config.yaml
dataset: "rendered scenes of toy objects such as cars, trees, mugs and chairs"
crop_scale_min: 0.8
encoder_norm_position: "pre"
encoder_parallel_block: false
encoder_dropout: 0.05
encoder_patch_size: [2, 2]
decoder_mlp_ratio: 6
decoder_head_dim: 32
decoder_cross_attention_every: 2
residual_init: "none"
shampoo_beta: 0.95
final_lr_fraction: 0.01
warmup_steps: 680
weight_decay: 0.3
Rows from block 5 of the text decoder of a small image captioner, named by matrix and row number. Rows with one number belong to one neuron. Each number is 128 + 32 x the weight over its row's rms, rounded and kept within 0 to 255. All counts start at 0. Numbers have three digits each.
Before each neuron's rows are labels from the 100 texts, of 14976, where the neuron reaches its highest value: "fires on" is the input token at the peak. Only what is clearly more common there than usual is listed. The data: rendered scenes of toy objects such as cars, trees, mugs and chairs.
# fc1: MLP up (decoder.blocks.5.mlp.fc1.weight, 1152x192), inputs 0-191
# fc2: MLP down (decoder.blocks.5.mlp.fc2.weight, 192x1152, transposed), outputs 0-191

fires on: "white"; "grey"
fc1.41:140128181107166159173115099101166094159175115110128098170191147099083103121128079122141108123117145066095095096096163114124141129180142195093129130047156146168124126080221069107166075118036112148092099137130130072202130151145142130121132147142112118142169139074107142099126133077155152117089134151148093187185150190118190156146156160120114123154164125123125179131129120165198122147137104100150111139142099139211072130098134166078192109131171123155112141104155155099125164094125122139091138108129168133123143134186140099138132127120134114188096117170100121175074103138118125157
fc2.41:069128125120095177150107146067091157089064167085138163109152124151105091092130114168181113100078050141128104115154127093169092114184160102130118132177123113144137161070163112156131120085084091146143123071135130158148143099154100152104125157121175169134089117150094139140183088077144108104098112153182152146197187158146126131128095179161139129065091160089142103117111085104105137182110114123144152095161103122145123152091108097162131130140125112125129068173052179201131151149131098138075193113145106082135144071120117105078120153122125084147066132168144117133066158188160133155

fires on: "red"; "black"
fc1.549:105131117133108151077074099164132176167137095104085163094101126123144164151117157143136124158122169129149080103084154172129159069148097154209142107128130124103079099190146113175108185096176161141144138091124107122103170120108118143144162123062086166127075162129157094117079114169174108152115132107109113101125097102098136195120109125183134145091155119158183149106129121093115143210150089158188178154123138156110174073156161197150156143115164136131066126160141173152123107172125146115126107181142113165036120115136099161158051125122104104148179200115103134107099105105141092164
fc2.549:112098119056162116128135186163130109104190144142115146152090162117139135139115125147125137115092175085100140077133151136114122107049119183091162163086128133052126087137109133130138151131132140072115097141096070086116142089116078133120097076142126160082146158172164104115113057149087128155076211099093055075107149136104190120148170112113102109184120083165132134079131150164121168095138087067100158123179175166090184171147081112136141137075111145165135162105060136112098118187144169115159146151132115158117144101118140167112115158140159134153134140166051148165155128132160107098

fires on: "red"
fc1.627:098180122103184124082104150105118070133101121132124088120164132102108144147205158136094153185100146116113086108139085158151107085096070119145120123093045169127061144132123104107145173128157131141118107126104144105146171116096140078144131106102066123168123144067087186191123143147116104127146153101210188094134135086147140188081120164201154069145153146102124109140128123155127111172120144143127178113093087129172119135137167097109103077086110197150084134147100141156172139158148132073137120172083149173110186094085127191136102103137103136175163148155083145153154119135104078169
fc2.627:113089107108143103153084202158126121121142146093164126139134162136157139137157141109088115126084111156104163111109174051131160162123079127124162148087137126088116130160144141094121087132205109188158128165137122110136135147104056154094092150163147108153111113133156117080132137193085173157060157112074067090058129134144170187146149177178107092116110076115101086145134179098142150055135190151134109123143187151096164153116149117106142144145090112180128125113165117140068109095182208091105167143148112142125103081132119097144101088096119140136104103096156104210154092135112164084

fires on: "white"; "pink"
fc1.347:162097143097087198113108107060177143156136175113148125069133176185166142103143107087159159138082151068119153071097181114117168138152177133136091132088127096091115118128200105097069112136115082147099151150066161075179157167126100116102144128160172126203155114135118193136112106119086096118099143173110153109115162143137147151151171110115138044147173145097129128141116104119117090177120124165120117119170063154153068120146125098148156157108105119204167111149125094092103151145135115185133087100120152114111118124138126141077142140117117112163142069146115182194077145054127117159
fc2.347:076119141069102150084100195082146137120071184093145127113129125158109116087123143127174130115076087074176137105164153106187159067176155160120151160150110091159078164064144098145132124087087137151161096135162057150106159087125053163072123165145173111133129123157124117121180089153107120159116151150133128137200188091200136142136157173143145144089097114120118090133087136080110128159116127133144179120114073137123115092074089113113124101150150117185135129143068174177109197159143143119121178119149091079140139063161097171107139114137137118156106114167103122150072106136171132126

fires on: "brown"
fc1.315:070177110122149176130110116133064188134124101153104183149124150140148183079126115089163153160064140095131104145147141137057080195178091134159151141069106123148097066178112122125145169126129100152117149108133075177142135107177141125159160166149210153131144207158094127182122135124147132137086122131160111123115076184134083127103123111144118097124121152149137114137127166151133081130122118111122160109150174087167104118125110121085162096155170074132171088170167147110106119156113110161095156085195087124167138095101160155190163168125101087184151164154112110106171142117044177156
fc2.315:049117183123172157166192148078156160066159162122077186164112146118167114094158071083134095103096166081150098063145165120168093117140156142155158171075115164105162087107131129117101141083135106103150098170181132123133111144116063140096154128126130141120139132085159116131133103160118143122117180100117093114075134196133108127119125154135149148098128102194203147145172130127155130155157166148158128101185119130102138159154091063136155132193154093130196115119135156160154128070152181093131143146171155146121144118124136132140160161093068094172092146086126132150194088175183170136

fires on: "white"
fc1.77:157147176098129140106109097138134132088130134135174124116113189105112115140152097109143127078135116099127110147105174118143103136171149120108111152108175120101140104074208136096132101125079101156176102122182102095118112142113154115108110176126203074138087164138099151098170175086151174166088109174148098123121119177124173167129122142108146101085129137092072170157118137109186069143156172069142129124120065141166113122047128152088152220096117094200189113134189086153113173145129147193089141057120138139133166122124114131157141167103114125185104173155126104157117074083134097169
fc2.77:078111155160115149094130161047130150113086160077099192061146126192095141080095129172160059151084118116177092139120147083158093069172175172150118120170073131132125191113186100144122101148090105145137115069169128124129117124184084149073124171129176152144112126144110162154172087125143096163121125139180154160125169116161139154101165187122130123090096149067140115097116115138101139123129103148161161111164146156119161156114113118124148123159136108168145103103069161168164200125128146139101158133110170061106150059112130090093123140176150088151061114115131108175082115146174141144

fires on: "black"
fc1.249:089155103187175175111105131059134167147135086140078176123113104097127212077086117109137116157073140129095099114153148163076151134166114110129049133092144109087143074150147159109150164109153137100142113129113138137098141157168090129131109167118167190127124165139119100141178132113153179104104157049129111127131155123162073072123137120127105116121160127159089209099124185161126064114186063084108162122145151116113123111179160192098132112164162075111149117146146175122115098202116123147110137174161131119150200107209127144145133156122134153110118133114133102077068121144111174139
fc2.249:088112167124134127168189151152147125065172144146096149178123163132138078128101089068137178116097142068092102049139171105156069085088135141146136167126157104090142040090108118124153139088098094112115143172161098108092122097086107127161138115107129136103125071129176102085101128138089083161120138076098096109132094149101106122132166089160111172075095107196141167113174137132101151144119105123155089128157117071177164168151093077079111161175154140132183125099100159140163137158135147155146125123136114141130118146168135160103135185115115146191136185129080145100228137179159156101

fires on: "red"
fc1.651:103104117158166171058121159099150077123081133126100091103145161108134139143165155139130169158133117130114154099163094082145140083157090091149141120143102134101067150096134173139141117142162149127104122129102152149076113116064081133157166079111091107079084134124128174136117119144085140129112133147172119103138188084065162155028136083133123100180120165156092117162157126137115166231110148188115109151151131139114136130138107094142089091125144169127067115089137147137130198144141186116123120156074119148083124104060150167158104072092081157159178075146126168190132182114138069136
fc2.651:157105079069104115131111213150134117160116163112162114151104113121104126105124125146120144095074131128099178061142189037128140165100098142127167117080145132090074113119130153131103131073140134137189134138162082102159144135090085096138103104132172152140141098119129126104121112195103166154133163123055062132096133077164186185161138128163131127133102092115093068103127164125140132053143159132123171140124179103136174118121120071072104143144094118190069101156119149160072095165152148069139182125167105108133117047176127169091108094113117169142147117132105097178127100151149152123

fires on: "the"
fc1.385:110122172094136113118107135157085128142120166180080087085088093079080083127150100187101098111106091107125122138072100156169074126143091130087170134126127147173119142178201149147140092114134097153128145075151106097165124164146162078155171134164103117122119111069124138151162097110134103104204156183155174119094149141166171095120110155090151147136143098161088139085097191194095165113089101135163115124079134104148092133149153104160119153104123123109124105126135101130115128164185112158106074180117141150154209147163149147057100088094150099139176192169101186093148111163088096077
fc2.385:136136155149164152165095123112125130152160064128156119127103102128124094180091112075138089130137142155097067176097065109146111165128075114182180111146061132128070126148131138112125058134107132135131117134077179107163075182107164155186128133142091158162138112056180054116087189132169153088144084100125116178105161168104182094153128099070126163231107138123099149105110109141145173116082102096163117107095106209133132105146139171095122146097099143149174122119123150137124124104130081145106128082121127078108164151075111134162051124133151158111114139128177096090106156102143127130

fires on: "black"; "an"
fc1.490:082140130143177131170145155087144113136112127173115130200110134110136138104111090082125118130056167103109087136073160161129100088156161141135138161053121149123148118135110111087156132125154130141100118114094073140128138126118152113121097135052158177123082145118105073121179147104194164082125136084109113132097160155153063099127112095117133092113184146164151164135125197120152059108101079131100177140093133105133114129146179153028115142144082107144119077097178136147150062206116110122061126125126132133147218156164173119178110171131129141136180158131088113070081134133138126097
fc2.490:048109181164182158148141126149142151108178126118069148164083141131206117162136164052125148135079140092111101104154154111137061130117137112130141168072153140093092060123121170087175142081130104111105125126144137087121129119056077130157130151162133128136137133096174067133089101113117117105104132105145114092101118167127095082190151126123124178131094076180137189144155134160121112122133103161144088134154152137132156158178081093074155125198102115098160188108160142111169146094118120122161110154156126161129144137166167162157152146079097159185128158116102140122200102184133198073

fires on: "orange"
fc1.660:137168131125174162143083065106105156133063133145125084132149097055153127129150120164143147157103158151120096155136112123084070112139080109160146118083091142095138144168119098080109161041155099125152102139135134090123144117115131091136119136138055130123118132072059135167116122160109183091146129096183129072087105106103164196130141181137133084158156170158099129159149151107133107166164144130124168092112163186120175144124150117101081099117130168174083148180136211166170166162092143080105129104131099142079148123029144132112084079121055106145153096110147133125092104145116100172
fc2.660:126120071125154085117120147122148089165148141114143173114130147143129131079160094137082100105036158130131152081115121047171087169121105129150183120079140155078101099162132145133115103124165106121142109124169128114152090119094090147098122142123147153152123130124106131058090123192098174110079121094132116077072148141152193130116130134141125134133155060122103099128161157094124124041132176161140117152158192152125138174102114126086170145142077118169120152117149147173081118137186208058084145175187153136135167075119144126087145163075142162154107122084130138190189111158110167091

fires on: "brown"; "orange"; "yellow"
fc1.90:090136090179109160147107162128125143133109120130136076101143165064081164085136131096121167166107134145090156119138094153142121085114149138140073156113166177184132084114118132189067122147146141166078156110139125108190092044124101161196087057123119094087070102138115119149120139132143117119095184125175070120159107110062107136080084116168072163122107120114134133087117112120062169142122161129119166110119138135113139128125163104170163154109100103150115190127138140126139167119080141134160193101162100180123095152126159141147131125108186135139086139089134172039100111212098103182
fc2.90:126119066144176117149134156147150105118148140059168160169144141125093125098118090158111148097113146139125161061122131077077107138064124096174145102161169149138126130129091161119149115085159094132148137129144137144126157118113133095138089162114093182083096113108112134026146132168111079126156170127114132079137177087124195185182136112175135138115133145147127140172107166128117090105128160132136121146164166089212191094099120152175077144144096136166123064189097199142089128156175155105110174094125167088123092044180096116105117143170128110118110079111081080149168102134127171145

fires on: "brown"; "dotted"; "striped"; "blotchy"
fc1.603:099131118088141094127099141110121098131142129105103134093134151136110119130121119165109168170135152130136118148080113165062155141130110069113114103019176076109156105122126158133082125092128181135163108153144160174125132152109112136098151104151111150124089127103142152136184147086115144125151099160184137115071137100154089102165109106098107133099157079188029183204137110166114126185102059150111063123115126152122120172159160185106096116140120126118147081091130146170155111196089110141125108138144080127129155134162160110119078176114129209131151165122164148065123185060076110076
fc2.603:103105148158154137120137126137128138117139170200069195154137156097111120180123147085155091091147120094091151054158187097150077107064077129153120113129110130087107099152100096139163151089130118121105103185123139106150070147034119105148083086130158182102152118143130081108089116195147116157086129086111093110112088173118126153090171138122102142125135129135168131059171187131132147081154130092159117189163168115094168141128088109115096108174137099088140153077135167108164093150112190090153099175131115110106138107100178174083175126154155150160128133121132162185168102133150198144

fires on: "orange"; "red"
fc1.187:110105085105158149120114151117101168103047143120123114105189106088121161141165151104125108192164156178121115165101104191151149127122128074158164130105092079101110133134096091168052151107114119115173095084156132172146137103093109114110147084080080109094086116100130149098142094149085114114164149098109111095129100077126160079105103098149160140122124118147070163164155059104134159166127075100116142175098190185153215185128110143088092121085104151071088105104093171119145123121110174154137147145164138177061133152141197125110078139146127167142159138100134087109142194139125142076
fc2.187:120090051143130068183154183164176086119158150100120148194113153145136117100128132160102101130123147130071145090156192057116097121078080122131119146105155129124120060135086158130165150093165105133138138178122138099125102093076127143111125117178161154092110116136099130100107131156106156121073149129103136122152108089120135153136137114162135148141151122102095110121224224104132092046121152130146116131174192063135157153091063137135104136192068103188083117090135167159087094169194178103126119132139159093141144110133145165114136140103153144159150135089110143125190116166145156093

fires on: "orange"
fc1.733:126176121163132094078091096077089080127111170191118113123174154082139085148189156136116126151126160154151089124100148082119058192159079076116125131120098120143101090100087078078114133130100070158110120111123137118126138156081130078164123147118131113168093180130122155159133129170099142157136101081175115094124136114134168146061121171162124055130150166141100091088131113133146090157138133106147190095091120140087099141112150130115097060118214180186111102160134146130125126120130185067176142165084123151168185176097169134141133109082085147090165109196143124123087101149113090130
fc2.733:096143086112113134182119124146086122163142152103163120152119143130155083095174070179096040175074099116113169094151114134179134095114107168173126124102081140095125146148165127130108060157166106152169129139167147129133090179092095149073128156158106142176118143089171131128135138168147200140105151189120089139069153135132111196159128136153158148113129081092111121126169166110153129082105147139136086112167185124147125173154145075129179160172086096144142164118157151134139168131163180103088153121143193122093102076119088136094101155112145127140088132066176174211177123146104126072

fires on: "white"; "pink"
fc1.624:128157138094115184145126114083150124178143171123120088148114184126116107089193071090132168168096099091091125135132144108113135139201138137142115144073125155118064122079171089115119074125110129156101108135073114081177122135122122125096156143130102058097180103147100189109117126081162140104110106108092115119165140151153116208103159150143103108109124119078148130087120132107172148175128097123084104173155046142179062114136096109092171140105138146162126088110135124074183160187123172131124120084118186118104150113159160161103159100101107084176089054129148145202137088107079129158
fc2.624:111083139078141182125090181062113134110084176105136125097131117184130102078143151156169141087062075083146124085166160068153144119180147095084131133133138122144110211081169133141126151059084101153171113132152096116119127047133079138114119112158188122160110115134099120128178095144118135166110162142198107132168164104139144154111089162173142136037124139118114072142106135098091147162138131165141163119134132123144127132088113112152100103157085099135151128132071185172098136123129119119119198147146109071116120059180085154148109142129123088181082090133137079130098105149180140170

fires on: "black"
fc1.282:078121118082126136206158147148131119157099120114112155144108123110126191128085155114136064139070096131088087091104142142098158099125150115138064133071091105176143151165117123156151148138110142136130128135091095117122155090128145159163057145096180177140114118169121076165186121108184183150114144099109116086097179128151055105108133142146105076073198189129119165105101139138103072079125084124122123135086134121118092093204143140074166162174095081112135077106163144121128075157139145145103107127167147136195137090191113143118092090170137181081098158085092131127078099110147134128
fc2.282:085126177161203127157157106190172124069140130175126133153090158105137089103159108064133179138124150089123086055131136165132089111107143160143098159133201140039119066106087135117137173079136099104101153128103141117088100104066110137080138134119137124114145098121159117124126115110070112136124176074111103111080105199130116086185156067115154168158104077190128187101170141116136118129175107124160091096180168137174145117176143093089120139172156179100166180109123141138149159157073118139150110129099132157102112165141150149139173165146099103151161141135081125141188101142116139089

fires on: "orange"; "red"
fc1.307:114076114106182054117077121089117157124109141120162081089182120072170120139154157188120081182104126160142155102160057203123142113116156138091136148051099078088163128110125125093114160104136121143139155107149146091141155142127094141121101120140141165135118149105092188157043140119071177131100100110115127072145120121094144189144100065089103113114123135156147087125141092156101146102105148166111138090066152108136083159055140129112067091060134195140110200158140149089147158112132186151148177133130130121104088126118183138116144100140137137132131088118145139127063112087100080158
fc2.307:170151068132114139160098143174118112163151184087164141141115157120115124118139111172130080112069129125118191069104180070148118203063021098120135142078114150102124121161147137147137070141165100142129105140137142134134109131114115144085137109114125099199118128144126144128136132208111152124095176146093159117094127083175179188098129094172161120136159093105079073124140158088163074056120187152083109118180148126141117114129130104095177157160128095142054093114141137144099118132196147064084108155140135134131149116157153150065111149107104147149136112112155102190138134185104141110

fires on: "the"
fc1.565:119155186135139172136110084166092157101154148157111113088061122099105147150104160167123120096063113143167093142085120126157115124142162151123181140072160093175142205116193133120136141126079109118139089097140092130153130141162129026183138144142106105081103094107093102127162071098141120124224107155141184123105161132144154077115121152098115163137108122171106137071072109159141153138116134140160106151111091166121109112105124129108148184165096157097109113113166063199146107143125105178164137091144170115118159152104166184096078109070152164148134156150138176072172084119159119083
fc2.565:134142159130121134135136134105117134170135089179134141139084054118126130145106070089154098161137105118142075203134081126137080168095086117206199125161073163100106127150127161119159026156135134123143114120087155114144110190091191153202155112119107135128142155076181074134100175127181112122126093136159150151097156168108147099109118122070094162210115154107139137144145113156138147124114080131130109105105099200109110166132170168142155183075127151134163136110100128070111145146136099169116111070062114102092151119063110122154077125181137125123151127088143147107086145099121106094

fires on: "brown"; "black"
fc1.287:057128121133105166082142104093105136098117102181094137099125131118119188136106111140142124127078158169086058135075121185127096089160108046156090146125086137142098122100086069148109158097143077079153102120113131219126173127118123181165133117143070112103134142123134090058120078133127155091159204108159092161113149133162165145064161148152158084137153115157070131098136133127122098145141124106103141149107137140126116062191173131096124113091157123114120048063116160137129094164095149138113161164158137105108220128158157104161082136137087132136121186118114120105136133161176156094
fc2.287:094104139130204105187176163159130125091169143112101144146093124126180088101123156078138167117092187092136147055143186113131097100065121125148153140102155095071124054120099127113155121097096107093118127162151102099149140068098077108140104112145159174120088107138138119083132131132120113154095116105098088051127111160075110100164131083099151163104126142203165164111184189139105157115150121111187120129186152131158171158135066131093121160192091112154158204117139174118157131156157151109146123125148150119112117098120164137090174181128119144169139173081085168139184117190130139122

fires on: "orange"; "red"
fc1.29:086127120125151074111111138115092131109081124102140138105199144076192119110174117189104133164092131128117088092122110169100142121101099126147177130096060129065117148185139155093126095125148111117141103103117152156111137127137102088123137142132103165165112175099121086094065110147060146116154154100167167075109143139124175207136099122117088082119127111127131181146183140149173094151098140118128129089086123159077081192155146103083131109126172188182114176200176166139158155126104163095120118127111093147160166072055175111132099122144043104136117096163140116150135103087098118190
fc2.29:090148120122120110135113129149153089139150144099113176153093147093159103084160123131085089146045173144097161094123128095175109162092072155141121149055147156126132110170136124076116116105174126113106131135167141095154132170108053157098117151089120142199136127137146148119132146200153174125059148143119124103099116108150168164099141137157145123141134097154067098125137187081123127091185189152114075128194187110159148120141179119091161165141122106181140158101124134163132129127200192056113161153135155116114132105172159126092129161062104167121109116103148130201181075189154122101

fires on: "white"; "grey"
fc1.40:104148162100153170159099086148143134158149132154118131161170119166127134085178114097139066100097138131091082136112177145115124124205137158113099150052140098160108098075156131130128105110104104187132156117075124096129123171104097153141161097152118107071142119201100121112162095079112126134101151154132119149161101115114178177146119129169084143098122145092116153093115131154121145179138172052100101125198112141156047084134135168177210119091205094185171135179130121125169182151116130184147184149139159104134139127124120080167151142132118058176076104131141118178105082112129113145
fc2.40:110101088088116136159130178044128140114100146105113174104165123168075128095099114154181146091116078078140113090142137070126126094177144121073117153177123156115130185081165076137125132086085102125138147121161117147150158109134079133073114140131141151145130132172089130167143095102126087139092187118184142109204171170146163157143100198151158117045088157129159088125107098079127123180124112134126175105139084140144148144085128130148117133146100105145113087165035163169101149160110121120085191117136133092096156035164071149106131170141123094143098104165141123159106111155153127169

fires on: "white"; "grey"
fc1.335:145167132104134169226105066147140078156141115116112156174127123164108073107122082163091193096153123102077109106151118115099140157167118145162104130080186190183144125065168116093193101118086136149071127115046163084161084159140162140135146159165133126134151158168160095165132142095150152122144155111123083137108144173110181152124134114118051154109133119112120136155106139139106126152101110138129116138146121166159118101097129218121184153119137120200115116130127157086131203110122152161119168156113155101104130159125146103189163163112117060138188165155146109189105149136084107086
fc2.335:102139128112134128150140151099103098161086101121106175130140119157076068125147118144150128142105068094112062104128170089128092107156168167084151130146143132122100153082175096165094110091098083121134105100086146120179117147132086142060119097144123214097095104136098088179123077137150077093133136169176148160199169186115167106124130190174145119111054171107129109100099080113139130166121092126114156116166140114111096147103140154178124147082088120108046060179095190158135108121097104125084196119177114072100150077132089100124100138136117110158105139134150147129059116129154153144

fires on: "red"
fc1.521:077098142163083165087159166077102125163131103085124132098140123115106160179156178132139178148077102150150122107138132125169193111101079117129125110097095114131056168152142123125178154144154097162138090102123154151129169093069129135176109147156147133127099166090080146163086137129113105097128140111104178107098129087145198138002160166164088113169148127151110094105112200155100103139079123116085102159126135106155136113159144076120147097122096130131135071145082099153086158055176171138208151147103108141118197130052123121132130126121147156142152099141169115123121144136162165184
fc2.521:151086083069103107129081225102159129138147168095159085131115111120092131121126120087106135113129120125151182085105123056130121173096118110145158148125124121103095131128131157086070098075127135142160160170142056102083194117121059131127070107162180104143092089125135134103128105182121140174107134152103100086147155108153177166174117175134146118150116137122097110170126165099111177100131186142160155125088123131171160115128076129113081116117117134180112132131106132119130102151110184122069129145167167138160107095212060183122133109112129158155136102119049095186122086192188140087

fires on: "the"
fc1.594:109140172157165143143124109137182086163086093168131104175125213108138111114123069079120168114086076134106075159090161147183130075123087154095130153107154144121140078155155099066127111092137116151078078156121151099135104130175160096097084122099061134127133162137057121115168200148131120091155120092161082196167147168113164146091124151147066121192119130109129149129096154126147099154072116105152174173074087112107103143117107148089161157159139132111112110155119132189110058122155077091112110137133144139104118224110121105159142165109139117124154148135150158170126188154119087154
fc2.594:106152188088114166130083124128118127103156141129137143151141106136144095179181151166139091134114073136098151139093135161164101116118147128109172101148076130129078093102144162136135117144119132154072183150098143104133140185085128162161122177142146140166133143107226116165123116078139153129058136153162119162047139180180065110173120155193111168114100057115135170169116120176148129198116115131109042116170128134092130082162199121164167103064102096122140084117131143132168136050132149159108117130078154147146149081111080100161121103136123126159138126131164088118115125144115204141

fires on: "white"
fc1.569:138116109133120101129167142129152153132083136102124147070151135075136133145119109118150122149166142120154150138119180076066139135153108150148092090097155149159084136096155135129081115143104069140217154109040114111126080149057188099124116173156202155122152145153116163133090122154146044141164122151115151117074116110134158146115183135116165164078092179141120112141124070086183127160168147105125152172068134161099117135125105120095158118132069175083135183138118078111142158151146144140127147192121202110150104108090108067114145134128165135049112103059131059108130133142140171108
fc2.569:167203085159113109148158114142144139096114105153105091147135112147134136128179166098122140092147111145156155173146161117134147121115133089097089131124126092125109165087084101109111159084099188136125133105166146122181065131146139091108197093159188103099140100132086112135172168102172214137148057161122140178180106108141072112114076115126076152121166173124131099108211168146082083081115159121141135163104130141088078119138063113172140062106101153118106104038151174141067098138122138145109130140138089104136141137164157182131212112093118128126187130110156128101142152126128156170

fires on: "red"; "orange"
fc1.716:130080105146102166102136186070091137175108109082096111099144123077173121168159128180124141174127130173123084145118166149118100114123116051182143088119102095037064103106149124140153125125120083139190084129090180152108146156137126073119140155124110169127066133052097109152124149161124174099109096117117126081070133076101217096110161146128154154094135204153116079100166134137077164158122137166155122158104110191102165133143138094104122084125097125146115127113117130126092152080119174103140161100127122129093179129083089152144111069087129201178162095114149141131133147118166121116
fc2.716:110083055071127090173119210119136106111152176108129127163160140126105146105119086133127090090088138134094189090116165067154107151046081145153171147075143100094098096150123172121094131087161094120159147157154082098099151145126061125136128151169158173163100124155125157086137132193130117165091137143084113138085149111121161175153102109149110108164137116143103107131123179092133118058097187111137154127114173106132143107111105069066106152137136121170103119108102141120087108152189223088074163164140163117115144099165110161085094131117113149160161132145080136191159134169175147107

fires on: "the"; "and"
fc1.84:085156135075136179185143082126164188143131140138126091102099089129118112127120101152114099080077090126103124112034142153110074146172111117079164074113125113155142137181201142098158117082128123142137152139170089114180146099155150119156154094127112095118137115052142122082125075118114128155143129201100125168076165149184203153158117129107133129168117148187058106056084121168148117100127090092133106108106108135164076099100137094090172161136117149170102101131130098092142110094151084134101133111120111135120175143120173142083190093096102101146111164157163174137140069195143139118
fc2.84:086077138162152170130142125035072113138142119126099118173138104113114102130124112093170101107162132131089077204102055120126056168143128104190211109122104135107080163128169120123119092156102119126181082092115129124140135118167146114205146111167146138150145138080111096131095115115170136091156124112172159180154174132122155076103141133123098158164074140132112153136101114152089155139136116110221143063135086200139119133137166196104076176134143129151152109124118170153133103141131064154103158065090150082113121109133079139100073147115166160156134139064155130121095145145137097123

fires on: "black"; "brown"
fc1.506:138074067189122131082108156145062138104148109137060106111145145097147127133123138123105145140082197138079079163086108201151092095095174072156138167152109084127128163143087060133133143116124120183128160113116115176129160119098092155171053071114093138091077173157111105142115089120135141097098175052153156089150149069081132158121105097105147143103118136159149088105104142142084164141134122132077087114143123129125107054172178125116152138121151134104095098160146162101165109094050160158129155090106095114098186130096160135156067123140110159112097163073154144081150127130097118112
fc2.506:093117124100175126199174150200163088135179156109168140136104176131132092099086095115136141143090122114122126028154186140108082129091084106133132154128132165085158071093095142088139132099154110118105093133162115171112138092104091136104161132090098155121143094074184133075069133142141138186105160111105048033094121118111167112164128071136150141104094118190108166126161157126140094099128118126117137078195172096188179128126149070116121132171114142171138166162126171103114154139106127090145126109146138147099068116159152153109132162191111124129134123114101151149206106147153139105

fires on: "black"
fc1.272:042099147108115086157118107142113149116143127048097138162094131138130146086133175128153092150158160136180106115093154114092084141151131101081112164130111062137118079164136070055083052105127156105132148059170134123148110129178093187135131124086130123149092146132136101131146079153170147169164111100147158193095136104129078144065121139107180131130208154128085119105146163072116106081130082047156147100110145139082112123127142100113113151140086103125069095107095162133128170081077085206094122159131107091106123119140179109112145151098145115103159116141155139173146154078112161130
fc2.272:072114210166164158173134168136136138079118132093129198147127110073090087100159124149164072183087101093155125138130126150168095104159091123158136161142126129144150121110156097141189073150150125115098165117060130146104152105138085139074138160138096134118122092083156167143105157116154130130116161146114127134082129136170131140109187112089142175104136146162129163128160087094130098181144147114140062109215184067156126170173062116154184166117147145132156151105140135117133202117132117129160107082115144109122128143161146159112125209122164062091132164122082088122158118142205060134

fires on: "orange"; "yellow"
fc1.74:138113109161139150089140128154065131172110177073154114133178137091123136134167094180112177126154113112171103127147130132138117085082099103102096144137053118110139122131140130068123145108112101123127118163147169066109155118160121100165128117154122096123110113092083135146051158109052096076133141141172136100103135104062149200088115141164112101106118152129113135125170122159114153118079177128131138114078099149167171187125151143115097148126087138144068163146174165083110163140063148126176146136108103154075139078009160136083106124150124137133096064095192114085102080159159123183
fc2.74:131129084119132080128100172126153104133152143108148147147144174091128109097126121155120096132088136173094167049100151059133120175062075092152181104097151143115114115133107169136092133101163083164137113143186141146136116132089102102127111140113115166125125122122122194093118142174127180159078140130092116096084155097141206170109102106179112070120141136131081103146146165082102085089138160151151105151142197115153161123090105091101126123189124140207073069131089145170089113152185177068091167108173160124117106082204125120098089123143117177110108136096135135170171088187116122142

fires on: "black"; "grey"; "blue"
fc1.103:124086138110128189121135147097144129185141081073099174105136167135173170104090108110177155149131162055138194079125236084109181131183091173166135147094132097104062077165089072135178126093116120141178137124122187165161155161122087146061189183121150163123106153163142151091164172141102112116111160168119114132082131133148157162130167103079123135170138113192125129134142126115122164146122063148112125106141165155097131107201072161123144142177098112104122104120119179115107117145127137155112123178169112099114126101107111186120105132141097068153169119156152116122129132082122169117
fc2.103:128095119100139126149156219096184120097124184114110103153079163128099128089101106115127141110094124063124120062148154114164136088094125140107145174110158082097082085103134133148151168060086090125133096166173043098075149077118057139094117101171146135094143068157143133103110070185092124143128160125126111103140138102122178139126128158130114133135093123105157102122142137103078160131117110089146220134157089088152153135104117083082087109122131107151137110094069149156134153193155162118153138127167102091122104081204136198096138118108113145167154129151052147141155122123183157106